From a checkpoint of a small masked spectrogram model: 26041 training examples.
Rows from block 2, named by matrix and row number. Rows with one number belong to one attention dimension. Each number is 500 + 50 x the weight over its row's rms, rounded and kept within 0 to 999. All counts start at 0. Numbers have three digits each. After the name is the row's rms in percent of the matrix's.
# q: attention query (model.blocks.2.attn.q.weight, 192x192), inputs 0-95
# k: attention key (model.blocks.2.attn.k.weight, 192x192), inputs 0-95
q.16 096:472522508558574558488541484549498434515563583569491533598532470563464470581518460517434515437558510464573454410546476489526522485464580510490513493504490480530420506587472451557377489493414572563529481559523589508498568451532403420519527512513569579480482448559543518516517531465438539458
q.17 099:556482515422567483516494479489562535411394515434539453464469410518477517516520498534518544423540441452478540567508483459452514484459536580492450451527461521443517447541562494488542515526483456458420521521453455445509595492493524459473448513446509546495473478436543505388504521397521495588
q.18 091:467432532483522594566476549477477536552547550500510538446470539536605527499507553595464561366532488562422473546480469424470534502521595455492500439509512492442526430479506566622507516466530471492437518490578527421444533486426465557498448552504495486549570559567502461452624435526429454612
q.19 099:506519596525485468536577548545511514504498450540428518448494550594513457538450489522548476564526532543574534503575550529482441579522448516473529481535471508564524586519491586530490504525391559492517461607534511461566475511485534508527493484524594466556580446453461458486444539551437536572
q.20 093:519546554493533592496522557523585484478613439360571548530490430474472382569457476452525488447410513451486459620570509567460580463453520615532489540426534527437405500493562450513520471651461496475404529477563493576383444551363458539423490455446518528417455554526519467529563452522569491461
q.21 099:527515510487498517450435495437487487425572409483488493449529526558584509518478509425441471506475542560455447487459513475489514537517494464472450457606515501500570535459412474493531653574492537473530523488444499526502434563482596483505531453519474538486511609527435445507475611552483583550
q.22 107:544422612448466554462430460586569512466537386533476494464502518510472533481429463433541583510448481466417502479506534500663428469439546467561514515388447490504495523454483489541541537499557543497577549510529545544409421571488512415470493519494489573527558508536540439589470502516457506503
q.23 097:405432408437525479453603517502510434525455564611512511409388523461468577454441431522481555567442447494497459557524542512469463497412497506545498516414460473477498441532383480524487512465537534499586505520534516567538440449532464435549509552506496491440518526454598509494603533486468556533
q.24 097:556558464494474562479490616495526496491505438496607489553448511513534409557510439507508439500440488529580486490500550488502498482431436481469512491481663546412544463435510549506460563557526393534497446545574533558559469447559549430410569537529491584474609520542429556511389497538598512559
q.25 096:452481431510548484503477547518523414422543437508471455475477585574573549462518480437451501475543535509467524450583436386559480560487534453559503498517453535417409491537412451474440462465530472523400419400539485422504522505445516429478484509473533529466501528519458533493479581536522428629
q.26 094:450486531551566464550524461483470464414547575448559515464444636488501518513466438576559524613490565484584516467465475507467598589474488489579498509587562511408546553559463557524539521525528409563566632538482458517553548523529511577499499426425469602570489554540485512520471455513560511611
q.27 101:485544547469435552482559430441515552441495611485454456478546446588561485512507432500528524432618542565479413511544603508440501582542393529474580471532502470486638452493563558479556583485485500536488480452462455519461418512525512482480552509574513501434442516467450441508612543478503525424
q.28 096:510372527527411544524539494593486517520550473498462490490513516523551533444441507501576447470493543506437479466577465469493481575563496584467554528545553501511576585606523475527454461505549560471561530448526556621451445470471464515437511464439505441577438541516579512514602496475469592604
q.29 102:440533502492489509385477435467423566576557473552516514460453459517546534427443571500622440499418499578588557576560469598403499546511440442515441462517422441477501483471514452447457532470489563468498538583459538474529522566502527498567418477463488497533482555443558460462458520538611517512
q.30 098:584519546536449514512498575513473539567434483548572470518559544539426534434525568360486523553490534504467524442573552450658530445548460507475463557546507437531512578532509532476497562486412547473499587465561485516473508424555529573457535495500526463538607432512539501512492399572595468576
q.31 087:345462505520519572573552490485421537479539588536474501473604493495531505497516448543441461528431478629504497527544456502449526477479567516460463499511542585580532541444512527464511559471471430471504540410487528423458427405439495565605439502519400476485535539459525499584532433546520637456
q.32 100:524538533431500567464532399528662511469459516538478468492553505520433492468417471488467394469483430503585481592472492555552537480477505555588492485503479512489503477519487406509523479457524505551544628537585488474432427459403432445455396457433515455524462485478506490459536482484427488525
q.33 094:517554475468472479442527533494543490586617584548472515517517449531439471509431552518497578526481541425482470478545414508545465384458517489558387397500548513546531510516533500530516516494528390517522582542527469534409466467469439535559504498503474546504573559524484494484358590553504553501
q.34 098:473511555517427443422485537476531397563453535512533528591436471444456513511526584491561471541477525493532477459439484438645498436489501554463426479452438552497477486471415525477523576489568520551502481494436438523498485466528537439519432585487561500431498512596513596610448576434573580553
q.35 104:524466563443479541550381458495496543510537580502473499443529487524461525498529479506480518562497533439514530533572583485541488490568522555424493633437536448551463549561566479544530383494452562490453589546476549478496526550565577606496460496475482481467425462436527528533442426510483535512
q.36 091:484509526411545493466405482555553569471513567462554457455497489464392512412433543539509504381543441440480527511528510574478496585499512528452504494533419466486484469501529436528478494489611498445504525434443468483555458584486434520534541503561485460485461548497458494499424489514486454502
q.37 087:536539439441582498519463444461456510493541411544569453506492508424526496495487457510492493422510560491541526489489555416587425581391518450490422544509507421519452499427494449557449534544468420442411384528547471481548534470513556565476464464502502521475546461461529545517484579578451539484
q.38 097:500534505513502498487458553468514483528459503578503573443607520510490517582544500500535488448491530568478490456492484491488562469549524537466458571442446465529467507509498545464498472468485483518442551559404409466511553656467533447522513558541483469524500518492491531532487436566620588502
q.39 093:475582509471417459446529425502481494490469511538481568514520498492556496443432497420506553571508535507471514538553425596464511394531505495431487456500417519480452451562513563509548474477631473450513558527554529408494583490572574550408480395485500476458525505527503536436536489532469377522
q.40 100:561528535460542523477468503517512395573541441463544445550458499565501496526547503530525409526539513549446595527431515478589554509523526509527532478454548390412548434556449509425502483533464524460576472455488433418532587580517450438538551580524552508562502598447514463433483412563546497592
q.41 104:491479448510478468558526508620465527535467568592565424538521437528550468464494493506518536490497377510528501524533508445471548547451629483577470449505494530502476465621531535466426492471468502485376495443498583495566430530636536515590546494560432395510459440488512402603518467490437539504
q.42 098:574498434526507473513585533522480521514554513491514533541492499522467553383480439520441530420514513519386472515509541417477580512490490375503517599503548537471512555464579400498427581540624461520496500511459471544498504480485412504542480571538578482473425486512434518466532472527458452443
q.43 097:475524412560495525533582551423492533449577535426526500593419432494516488469602534489495538423432499538529538515503498541470499474509502506491509551470504469474468448451370465476462469436433540509507494396535591428510553571476520515483640538592506536450572562525451523473519524535499512477
q.44 100:488487528429482526445468488516495504538491491537396534508484537536444501509549541499486551513469562492564539469489469533440535476479494574473488478453465591545501452448530519496491553508556468486565550461428550525513511406566510552465473340512554541550498474475513594487517517530544503449
q.45 088:465520570512574529479547531481429619570535491519556505570492540531567482555546431617505394467554566513534516443543442479527482532554531467514473554469574522536584474504442477528451494534547539464536415476432490569499431574463570571459405548534485534476453461550426499436489422534458477412
q.46 094:507421455497444503444418499527489662538515572483515462591497394518497534580545557547506516488527483476388495538509549443453598477494494504515533486433539578491549498533494515431474426437490556504459478410465479470518537588538415501485472522426465501435532562595523413567481487516477533582
q.47 087:576502461544507519464435456545507545492480534449528499508578497453529455555579506468490513521537450570570474494514548448510436483535489612526414482480455414537550506448543558475468445497525494474553440443520491494462583482481515461423566600528486444521615474585588480436410473477519484451
q.48 099:546454488485446582489358469425489513505496536440540505496458492465536473578473512496434502499451490510590523560448525548535465573529458514532523518554532493536535502502595487479571537428526560587515418527485533547515563458518556425568513501589483542528605563447519465524502473493596492527
k.16 090:540484457508503575572561564502524403506539510517407539531594436447576474461518532485519487515359475530518492516467533500488527507501489459452444391496463459509526432542403489523498492432465520489431437464548562569410497601567467517458563475603566557533534502531516427490471508438513399441
k.17 106:468624488503541430505443512546490528464507440478455566501474515473507463441424563541512504504543469491524498519466389512449476510364508551519525491543488573545441514508390530443490461523505477494424498556412596486476518434487496480447510506508417466427540509494479481440494571464530462605
k.18 099:460359564488533508496450534524521540609443423553512487486547524494504550551507603501429482516496518548427489462451521453471491509453513463453487497506444516537525594497473494507449558571422496546425523406530480470513545420437565596478514476478484498429533563578527507507531577511484485450
k.19 100:563550454430435487531474455571488385452487493437483467432491499517476483565510437515449587501524512420573490528517464495498377540579490507529411425488475485483535457468515562518583422552632573501438478498551469511504450449476558517503506553541510472507540530494506503475456461485527550543
k.20 093:479603468528509435504517407559513534417510476544446368478578517485544489399467449515539495532401551458526464526537491491548568517511433497443447500501474398524591552426534513504535480546508521541458465458494450514477567432497521446548543404630489487443442442462431493453567493450539566569
k.21 105:505436438522402375534580468494575406490479545520576503451515453412499491505479525474534515502525539475540450599589435563503512512631513458458513619563476450559509539447514560546554551456500398505590604582457458496485520526553523502511555454468528554474490588503563466543401575444455551411
k.22 099:492529517459471500525519445371509486546504461598502437476596582531493532530510504473500436539513494507423545470452521543443417531426491514500500468496551488468637594542526457489500531536524539510479536453496594457505620466457543428483556501439516521401522557461377518520438508436497436512
k.23 096:512512459557557554500484504421464552522450410558523449492468552556434420383573519440506465472594482489513524487443533472479436538472482492553547556535433494509528530577478535463519416493532507544472461397448509454402554458473462448456562430465481482411422485439556482453498468480467556426
k.24 100:556495497445523549467432478538481427518484502517562475529422669489536488570477442621481561560574519489550612424503446503398483458467481450515497515459506471540385498500537524542445485452452589519527371548551439553504449565588449447505470550543540471547565518500536498449482537406548503419
k.25 110:525550508581578399516479510492461498410458508472586422543462548470414498501534506552440496469533566476456603381531483513582475529545542485459464555440579520436460384489579505546479451586527522433548533498524364479426527565464455458541525497444443481490539557541517530425493504480466459542
k.26 107:501478476472513440433527435575490399546429428587533555568531494506456482453475471565488472518570504539599477459467581453610345518522375494529552484499502509407574474513410539543486466551523488475558496429444424503446493529489512477532452518505468469518498499493510432389502462609515435471
k.27 096:448512525365493575533454488499536564474554511512458424503513509487450460545505550486614448467593587432526494481494553519513512407520436491505561550434551492500495522595495373515584522458517655468525433450426459528468576483533394518495531497552445473469525526527521438557463492512505492487
k.28 089:522484402544481576478478379493430493550506480470414496439510493558564445437487462472571476600513526503616455540477523493482508482464599437473503515458576507457500488459574355533445452529481528507453571596443498422496503487488435510434459557485523562546544537427570460515487448460555570493
k.29 105:604450571507454444399478438538519492453502504490531528523446503612473507365492460524391461536498533543530460522584533566430498528462449470494445462451469540586554508539560551491486537482533424465505527564442503425424452539564541570520442428462442530430437494528513443508498551422537503550
k.30 108:586548508468563480480520500508395491537539587439477565472502544470431443563468503504525570509468528503498566403419542474535549471526521465486378405571484616547530520437502589428483563547452446510508466414500440512434499574439583488485489392543607468424604501525512551455469496515515485399
k.31 101:441584451496454526510457590469523438455402493559464512438422384545486488516522575477514566449457530599539453633572478498489494580540509505527456527520535581567541555458437557415522557451488380556431558531487543492426523477577460582458454429426488414502530482485506526617466451481468551439
k.32 101:499458504505521496532504493493467493520590512581458511483412559536579564497514550552494564463394553445450528620495497525444572484451536490538408532501469575484592554553500471554492458467506531528506533538527396513582493438483424568574451539576483535476431606603527398532554406521477496493
k.33 103:530579483450473550549495480494534434500443487465532524470483510457528533487477445438573557590526544402528450519534517479421430575470514437591570474522448559486475529476527400442593516533458519547460526591511469497546575461533540492655463545487483497535477433514516495548467504464514502462
k.34 105:509412565569434507435444487426453505510474505443463546486552507500412556566516504589420485486538465540444421428571530542459452567472583550465344491511617513535478478496534484397429485411491537479494464529554508467504486558551493485560441561507508444485624613485530498512508435416554577502
k.35 100:480566465460540594512505514487486461460506476489473500509544542389547343493503461522504569481533493464527500595535551475546429538548490501539430496499562495531536520417476432510517497488498439536445518504466564475551520451489517526542590489453415503518511569510458459457406585495467550504
k.36 094:509523566580430560536514512480558544439502532588440465470528478495513552477538490518519451396458419503448447492547443550431607548597552542497487469564507488461458503443511439471490484440510576535487574474492586510478463489558436456387579530569547537478415548541492462581479625454522414556
k.37 102:490557510513464588523479636516458531495515390582480475433506450489495512475544477495503419498477557489356577503521485466410419538499452527498554467417592530562477450578603468535461531590453410425556385480425498459498520480519576422492525488469384447452452515514524546551449458498510436582
k.38 101:474502425551582499569608486497542394412442486494509512516482497509544454575591482478441541483467485527570499424451552480516492566481453459551474525538422480454463500474458457556473472505428595584485477395438410496530377481530477484526571546579446503421442547530491434469448437500526441495
k.39 094:585399519481514514521502531497436507543412358529451528540609549478559487482575518497560436497406523503582496464552526571512545490581488473533498540496564578495505543566566381477483450500621434463495583457466526638440487502467529504478537469476496452490428575419543479523481555472442578509
k.40 100:576515551486441486530515495523506571492400500571457568542506487483434598529489452412532425496425531468571490510562500534473446489476486451517485477478469618580471488468467489546510469485504579611516603463464447481457458511512509575493502571461472480525505524530514443586509477581532412434
k.41 094:332444427550505490445445596497604502519524550534444497501465525531540546497521541546483545524441591472444520547492413568357446588467418523434501506437499554475447493534481537497538534502527506448496556449587534419510466563484563523536600453444446508500558512567640521467533548512512555573
k.42 108:493530551445532529476513489556546555446495550472557452419595485501477439581424590456486518502576456429465552514528557515449526562498586496493566634553539486539442413463500490430488599547489461502550604531520515564495429513567439530503466425461472531521452445502544543591533440523521481491
k.43 102:496471484490417489396524494503525615518443602528497483510525530643402540509411537461516409502430470590575566471526514512486491531518489480540570460523450515503487569591526528412484467494490470492502498524610540495546417529455480435565498534489474469470401571574364495433550489453475477558
k.44 100:600495524466468583471461510543504501566528533531494525543507489480528586516507580497453526565444533493456524476432465429489536541480601484496514502476551468563549593460476555459396498483598474564523501524515568376490491464468432452425455501543393479538570517568451474613448458580404536531
k.45 105:497542458452557556517480561471465581536521361613550424578424523507487598542522412545467520577476567457420531390519453487530526508560514472508508573609545575461494558559479574583484485492422434538492388506415458542494477605483446537412431533544488512540496411489475421556492433519471443509
k.46 088:445618528464498565539532559492560533489590524542532451526530390446483519462529513590505420517498501454474560521451478501520470595515593454523552462499501598553410515504488454512531508511379501532528468463492436496530547497475353493469556509500438529506516554657453464602400388523507494461
k.47 099:461572414570482517520456532442529490555570585521511542527508505514511553461522523501527504539522510457520622496465526600589583554509549387537487545488458561568490549478469527458508467502467454552507508471522387472432566537486450582605558520514455426535487465524476484490494461512478558506
k.48 094:536509429467466477460520484560532595417477530480493377501540489559500418523542508461516510547510529540429486565495440510442522554457515497498526561487512483599419496545498442534549364547487375455504464569536487509525508466543546439477391548535495464472526539545494459472518467481396475457